From a checkpoint of a small autoregressive pixel model.
Model: 1.97M parameters, 20-pixel images, arch transformer_decoder, width 192, layers 6, norm layernorm, activation gelu.
Training: normuon at rate 0.0098, 14000 steps, batches of 128.
Data: trained on rendered landscapes of hills, water and sky, 12.4 epochs.
Rows from block 3, named by matrix and row number. Rows with one number belong to one neuron. Each number is 128 + 24 x the weight over the matrix's rms, rounded and kept within 0 to 255. All counts start at 0. Numbers have three digits each.
# fc1: MLP up (model.blocks.3.mlp.fc1.weight, 384x192), inputs 128-191
# fc2: MLP down (model.blocks.3.mlp.fc2.weight, 192x384, transposed), outputs 128-191
fc1.196:139134108115108086129135115099126087104120109149117135136154090149111125135149133152158141120189131125114164144096128123128115119118145115128110171134127122139077108136102120074146090148095154
fc1.197:141125095170091118152102138115149071131128140135121135167111099105125138120139130139116077113126131128100139125145097128147170122137109120167170137094140141115122153132126145047115105172090121
fc1.198:147115128112121110143140143135118125122138170159098168144143100096145110112169113115123148129149096118111122111148145115118125138124108140141110123158094093118152134086127131094109082183103149
fc1.199:150105118150081130142125143103130200126137142121145120133143102132150137146160129093119125135150143131142132143129159108137134111141130122127131095084109112092121114129124096062132096125144144
fc1.200:127116138133074147151099136111138135130131160163078110129170120121123094109145168147099123130127145156133128108123150088105149143101091143134158113112089139123084124130144083120163076132117145
fc1.201:126149134112126064116094160177129141148153103113146113150116100079124163148127140085136134104082146142130101089167124143140115101120135130139154162094113092095122138141143129122148133137102076
fc1.202:151158107123130105147117123184150064151119170149111103161112085117143101144141132124167138126136146139137141113122132108133117113122149115144121153096144090130114100120141116106150149121141092
fc1.203:137111148102075117141148159114142156144125118119089165099113168140168154155120112083148105087129088107059109143148139168086117165174109127115124118151105155094139156124114150119128109159114077
fc1.204:083113140107106131124140100140150124119132138131094126125142151089095125128141134140122105136103124149138145145148121135146164122121143100160150160174110127093142147112141127096100157131118140
fc1.205:160140150135146128117119133122115144101125116213085133094144147123093097123073118150175146105166127106106101139180176096150104147179136084146120169128130139156091127129145117116129111112185117
fc1.206:104124144140175108125146078135145138138165129120113158113167134140126114103146103130126111142137150118130149136128159146112155115141115137122135137147129149098111144141107120139134152144130126
fc1.207:154113123093120123141109118091140122153131129105128114119176098106167127156167163157120156142142127118122163178130131099157127121109127114089139125121116110107108153139141122142077118131127115
fc1.208:118135127135136110102102144117177121115146108134142123085101084138159138139158127109116072053107125159166099089139137137145131157129168136102132144114101141135135082092145110096132133090146110
fc1.209:086127125122136137149051119162123150087132106137130113101133120177149159105129140100110105119139113136130165142163147109157157109138129136120083141172157116103146162154138112125135151117131117
fc1.210:139125159128161109134111137091145149130124144102143122129144087172113101134188108123158098176097095138186162090180125137094174146174141162117139107138089141124136137118066145124143095161133110
fc1.211:142119161140108136116126103174106117106128106112082109128108098147127144100165130132147111124099105119137138135176191126100151123124100146122134136122149126078099152117130147152124178120121132
fc1.212:126137126090132169117155157157091089115132139162115109088115138140108157158162113138137135125079172146092157146138143080134125145143103152145135136170164115154117104125084143137163123109123182
fc1.213:143108144139078153166102088138113148165136106112163107150156115151113141101173108096097104083110145164130122131138142129155121104056183136129104137143134098122096136170136106090100166154139145
fc1.214:131094125121105132160135152164146153164134128170089125143152123105155094143151129159110138076149127135132078188127158103153106101115171149100124142144158145097108157146094099148085149127151130
fc1.215:126097107122128093105106119104134134123132140172150143128114185163160089133139134123133130134139092123124125117136116123131115103118082110108127140138081151137149155061108182156118103112122088
fc1.216:120136157111090118124200112124151124173157088148096114149149129052080129066130121114160138147133111120197117139088098120101119145149146108141131093110146135132125144108140146133110151166110154
fc1.217:134116099087138126138094146139168113081124113141146134100111172136120134153152133137110158155110135109119098162160142118101096135134086133116191117102065138108124100115151132078124155121123152
fc1.218:142054160109107105147118172147143115162159158092128123146148118109152110126114098108159116135122149155135084138122102103128141121122121110131130120142138115133161136124120143083098123176148098
fc1.219:151098142124145166129123164145087110124154169119116089113079150160100183143094155145156092124134182128109137136154152123103129135079109138123132119123125146114087134121135077174138113139136134
fc1.220:118105133114117104092135097137108164124114140099122139127144120122124181126161132124124152116143154131129170131133162133183123123144123133151090075105147154115143156143152172180100111183156135
fc1.221:125143107156074089141116136140110132118119126132123125138129096128168142136127167141157115116106135156155135146116127156103134119134092132133144129119092140152102138114105111118117098112131110
fc1.222:106114130092102149141141110126108140125159102072115113110153142105123131084146117120150149094118111121138147164116055095097151135112147143097131115137114115108121134126149143122104128133167126
fc1.223:134099131116129130145122140128135128118136134134134107164176153118148093095169094136151062129142144122143123145151103115126125157126165128191126125135076087091103142110139092146136155095144082
fc1.224:154132119130147150138130110223117115112153136167094118115145131142156144145156153132132073116126190136146089118128125126165134097098152123102134064128121134113104153165096116132130086161138147
fc1.225:084151157107099125142086131148108182111153106139134155121129107123146146115159098097126098138128118124133150071174160120152167121179150124144167140123155129119109067100097133121117124129075120
fc1.226:116151188119217154144106123108156104123109086123133118160150102133138132158154121152133090137122116128134151078095115168111149147143154140165134100089129121122139160118130129122145109162139110
fc1.227:159066086120134108147111172160111127147113106122108134112128057123152117104142069151131132137139124108139124148124110114164122141107158108162114129133115099115137168170126133111155132142173130
fc1.228:165138165139112124125098159141123157153142131132108132097136111165118134141150143162105136109165125118129115093098103156109128118113121085101158181137081177113130145148101113134144120114144135
fc1.229:142129180142137146145126133142135109150124117129125170110122151159129117160084162139112119137132121187099075107125169142150153126134112129165103104138095078097124129164146134150074123126130097
fc1.230:147138125071134140152118144073139133110146108148113131120127097161140126118106131134130146087108120111123133124112108125192137162099182141149128136112148078118123117144104156126129141123106122
fc1.231:151117119149127121090113091159123132113123126113128123126142168114179189131135142112165183141110144123140158165157123099114166107121126160127153109126109132101114110104110140186130137122145114
fc1.232:115122157162108143136125090133112099138138180110156123155154117161151111105117143163142111131196108132045128068113202089142171129140127138155106103101107108110114165144120094117076160141120090
fc1.233:101131126099151122139123086152130149130114146114146141115135101134086140117098127136119140126115080164117147109161136103113112116132155129094106130094141152135114137139135134133172123171105116
fc1.234:088107176125107152164157153127109140139112118106124140168090091089119156109139119132117160122116159160156117106143171099155146134157170109137107196147138150095123140128148130119154192106060145
fc1.235:121136090152094109139160080146135137117116112135170162125149119136116177155117122142121132116146141118149156105130126138122118129098157101137160156126117104126167113100103121140109166148168092
fc1.236:151121102110113117195123113109085120141164119130157116134155130112125080071128127129117133137105143169173116098082127107102072134121115110113100114139154131145137120169083104116113116147144101
fc1.237:137140155147109101175143115162102120051119113146091168145132110128122112136158136089144098090171106115140093120144153105113182137157135126121157118115117123088169147149094125105112119143132099
fc1.238:123156161123109101106111114154154167177123139134110109127133097089097146141136131153109099102096073143109127095181139131122167158097142118132172140150125155108156094158137148098113144112139175
fc1.239:132159141099137178145132152132138106113159150110143122122130099127096105146112157140114140132120143121125128146124115130121146156134183124109140148099142142099128172105102113129139169098110170
fc1.240:148117130134121153158130162121133131144135102096165084138136161109114168149145107137124114130083123127070098126110141113123121140127146110103142089133133113143142118147159107101108137169127128
fc1.241:129118120166171121138176181116133137128145115093107099126118073154141133062151101174111148133142105168122114098109115148145130155139141104120108171145106152121121111137124094102187134111132087
fc2.196:104098106175107140156077150119136137161136118125078149113164125098115138170104120126139125115122161110107134152099130104080116122091156103152156151118186172143113098100075122192158112120152158
fc2.197:130160098089097117119124168152132154166123107117120121136133128098119108108100097155121110143098128129128124128126106141175154106125149141142110132125120115115116115127114139105171108154115128
fc2.198:132181129145123148130128106122149133156158128111134153130151109158170108117141149133127108141172108110136099147115102135141133085125130120142150162180130134109127130169122105161152162088096165
fc2.199:107148133102174102132154143130098087127151108142111127149137082105126135123120172154101126113129128144109150107112116104144089107133162113109088142079131149113102113143117131135112172116164094
fc2.200:125138119100157123177159141113104097120128106091116128142139135122130144130146113131142114141101105087123115166129090161143131134180151128134144157133158148150128150127131112114121129117156122
fc2.201:128139091164129158088110074117105140102163124126131150118131122177158128104138168139101125182172150143100104142143101131119157124088146120102139133147154110101131146110161119127113120098165124
fc2.202:101136165153133137131160135094175152119079154098125138161114109129158148190161144136127151104124146144155102164137134132129135100135150169123076086176131141114124118129166148103127132145118099
fc2.203:074158114164108171176111128166147097130135124089166153094108154125142107100135130139102170155128147133108088094112150074072133132127138108121116085118143142117116103106152141139106126093115145
fc2.204:182161115156134082138131164134159160113128130103150107143130102149117110096181145135131146119147114110149120126120142141149138116094132127170110120108097126140118155119133126162150097142142145
fc2.205:120143163142115139076085093144106119129124112102151128121116128134127149103132123105128129144115137128125090092129113151159119191108162142121139121144088098138135153137121126124135116134101121
fc2.206:116154113132151152139125180133141170114093132115145153116158160156100115092151067115133130188151118105140149145091138122118095129122144190117126119138105106113129106094124140136163114071116116
fc2.207:152111169144139134128129160156122089109099113122144149098151109116092111123139139095142095178128111103164106135116105144100164157146125114119146136126166129122127120119126093133131156134123132
fc2.208:133118106115100117120160118109123112095197119117153171162107128104138141152125158135134152177129095095101175119118115147107107115135103114120112135129081106111221125106120132110143148103141093
fc2.209:158110168126133100116113140143070144116121122105116123135123111125129083134123105147093137134163091144147108136141146135144125113148151078115147107135146114108108101141094109117145111156143107
fc2.210:166149165103125076192149115130171113088095148128143152142134166174083159162129155141139150119102133197156168129140129119151119128155117114155117166112147126151154157122123163099146116080117130
fc2.211:117127136087130142139116119117144082154125102164126156116093106155141155127136105104115118156073136126120122120120083137112133128103148170135107146126135113144111130079138119130110117093107129
fc2.212:087123148155133115096129065091164096104131127094143133071143125134114138106137127139140100105133122186088131150103139143107135129113125109114140089117142132124156128154100125134084166119166110
fc2.213:186145175127140139135170161109111104133137147115120183138136132093123124129116157140112116157138127114110137160128171103135128126130140122108121166119078192181142128123120136134140134097145145
fc2.214:175143144128135147119121135143181172124106139149129136071122150128102168093100052097117097136094150128117108145163140136137128127125076152154137162105136147127082126149163138135146105084136140
fc2.215:145125136119141156113103149115114118120100099135156109127149087139102152163177136134132141140112122125111127107133135102158107116133118131127118123145115125137135109150145176104164156141096134
fc2.216:106098126084108128186125128110073126040106118130147166099116098141109089097131130161135101104101083170145166116136141129143119155120160152124085148121097143147076146157123114140181114124140126
fc2.217:137135125163136141111146094137098068122109134112117120127119125138127140102108105139131139123178145106124090102150130142103136096129160137142084114178112167145136140122120162152136101141100165
fc2.218:135173128122169092083124095105142116128171112127174146131112155137132169103085094112118147136134139120122131111134142126133152169124115128106170130143141107132092130143139090161121172111137100
fc2.219:097153105137127158104146164153116094148125108125125097085167065094123165136172141083123118116116139140121104112169149122102159109119092132153116128138071137126144138134093126099141145135116160
fc2.220:111116161108151161144167105091092096159059126115124128121170130082177128171185093145136134122121106181161143139117131131122136117110136117135106127121112166110156137171153096108153128115133150
fc2.221:108118125092142147101103140131127106173100075132153145154109133112123110164153139143135152151137083179131138124125166124137149098139128128106116121127105123124140116154129152112148102159109129
fc2.222:139100133126106102149136168119156107121161133142137115169102110108131111145092091119133138142114151124127125100134170129118147137163137109157126171095130131133121082169106126112124127133126129
fc2.223:137147104099122157107148151151168128107119155143128135110121093100169106167108158171127142108130138127123165112127151144153150138135113108134120133104104119136121183114121114149164110149145142
fc2.224:113104116148109096145126136132123140131145133106117091128118138151113112125107108130102153107152138101113124163138129115100099151090084140088154134151150157146116143151119068152108117127173136
fc2.225:148120116136086102174166134153105120117114123125110126134120126156152086109138148153133167136107173108131162121103093160099106098105127140143091134168088147097104142150134113155129145138137114
fc2.226:150140136105146120118160165153088158106114153169137096200099153133137125125134135090082117159128148150148106125165150098138103120119133109117129159114149159133104079114147099144113141122164111
fc2.227:132135105142091144078134141151141156085167125147105156109145140165163140091118105172144158127197066109108124118146131089176111136145120176149147101111149154111088112101143167095125071141157058
fc2.228:112136158147108113114134108131131131127170080136157162114117109158133126118126145115142125120133147082126123139161129068104133153094159101153095123140122122129111128096092088115135112115133138
fc2.229:139126099148134116115119167070109123098154155112126139108140128156125094156083164136102128148098132125124116098117135191157173112118114136135113112148095149103130091143123111153115124152130177
fc2.230:130121133114088174118151128098158134128065079146105107151100125119126193170100159199119138131100118107141170131083154111127094160113107159113094105085135187098121144140138120133157111159173108
fc2.231:132157151135115154147150192137120141154098127143142105161142127146090116132123107142111098149145083148123139154097117166116103117121135116121120119157126105143130156136129113063124136159128118
fc2.232:159121119188121154109171168086126084103159090150111102103148107162060120142114119126120130124147119153100192131125142106151143105127139115106152142129125110165165164107121124102130112132153121
fc2.233:183119136186082171097168143128134156139127113128152155169116155152184154157122180107089104122134139102150114137107195086161130128117145098090122188124062111140107158164109183105041186151134128
fc2.234:106136094125133131126161104166101106088153155119143157141095120125154142111170119095111132094084146141135129151127146144133132114121150110146161149088126116092101098116159141096103112148120122
fc2.235:123113107139132117145107117119117138153117110131103118132103088178128163142095149132174134102124124129101123172144125118127090119131156153145139118087154139135086081139096135170119132169135160
fc2.236:132146155141111143106116092141088113112096120135138117137139091088103121171165131171072129143152105126088144086144103152172111158153138148116149118086135114094126104133101131171180137132095156
fc2.237:099143138148143149140129099108078132035155142164169141117135111111157081108100128118151143106094072146153126132093128082090099137126190121131136130122099124103164179140151128124094127113110136
fc2.238:137119087112162137162126129124100145146120141122164151130147111077146124156098109122124148151125115131152121120170136137146112168120164142134119125141140148138086181088153108138113161115147117
fc2.239:167126138146107148147113114118089150167145074131127136129130140192151189172121152151100108121115099149144127105148119162113148128154125122131132141130109118157101153147092152141138103147157127
fc2.240:138143132130167124106117152093103143115147134114128100092139113151143123084157105146151147165154142129142133126128102166103113146142073147127136089110118120127109104121141118105135072131069091
fc2.241:119068120107078173067162122086110178167123140084092130155113147178098065140104138177123119102171119132126130103129115133145135120169115145078115203177126151121106120061105133099162092155160143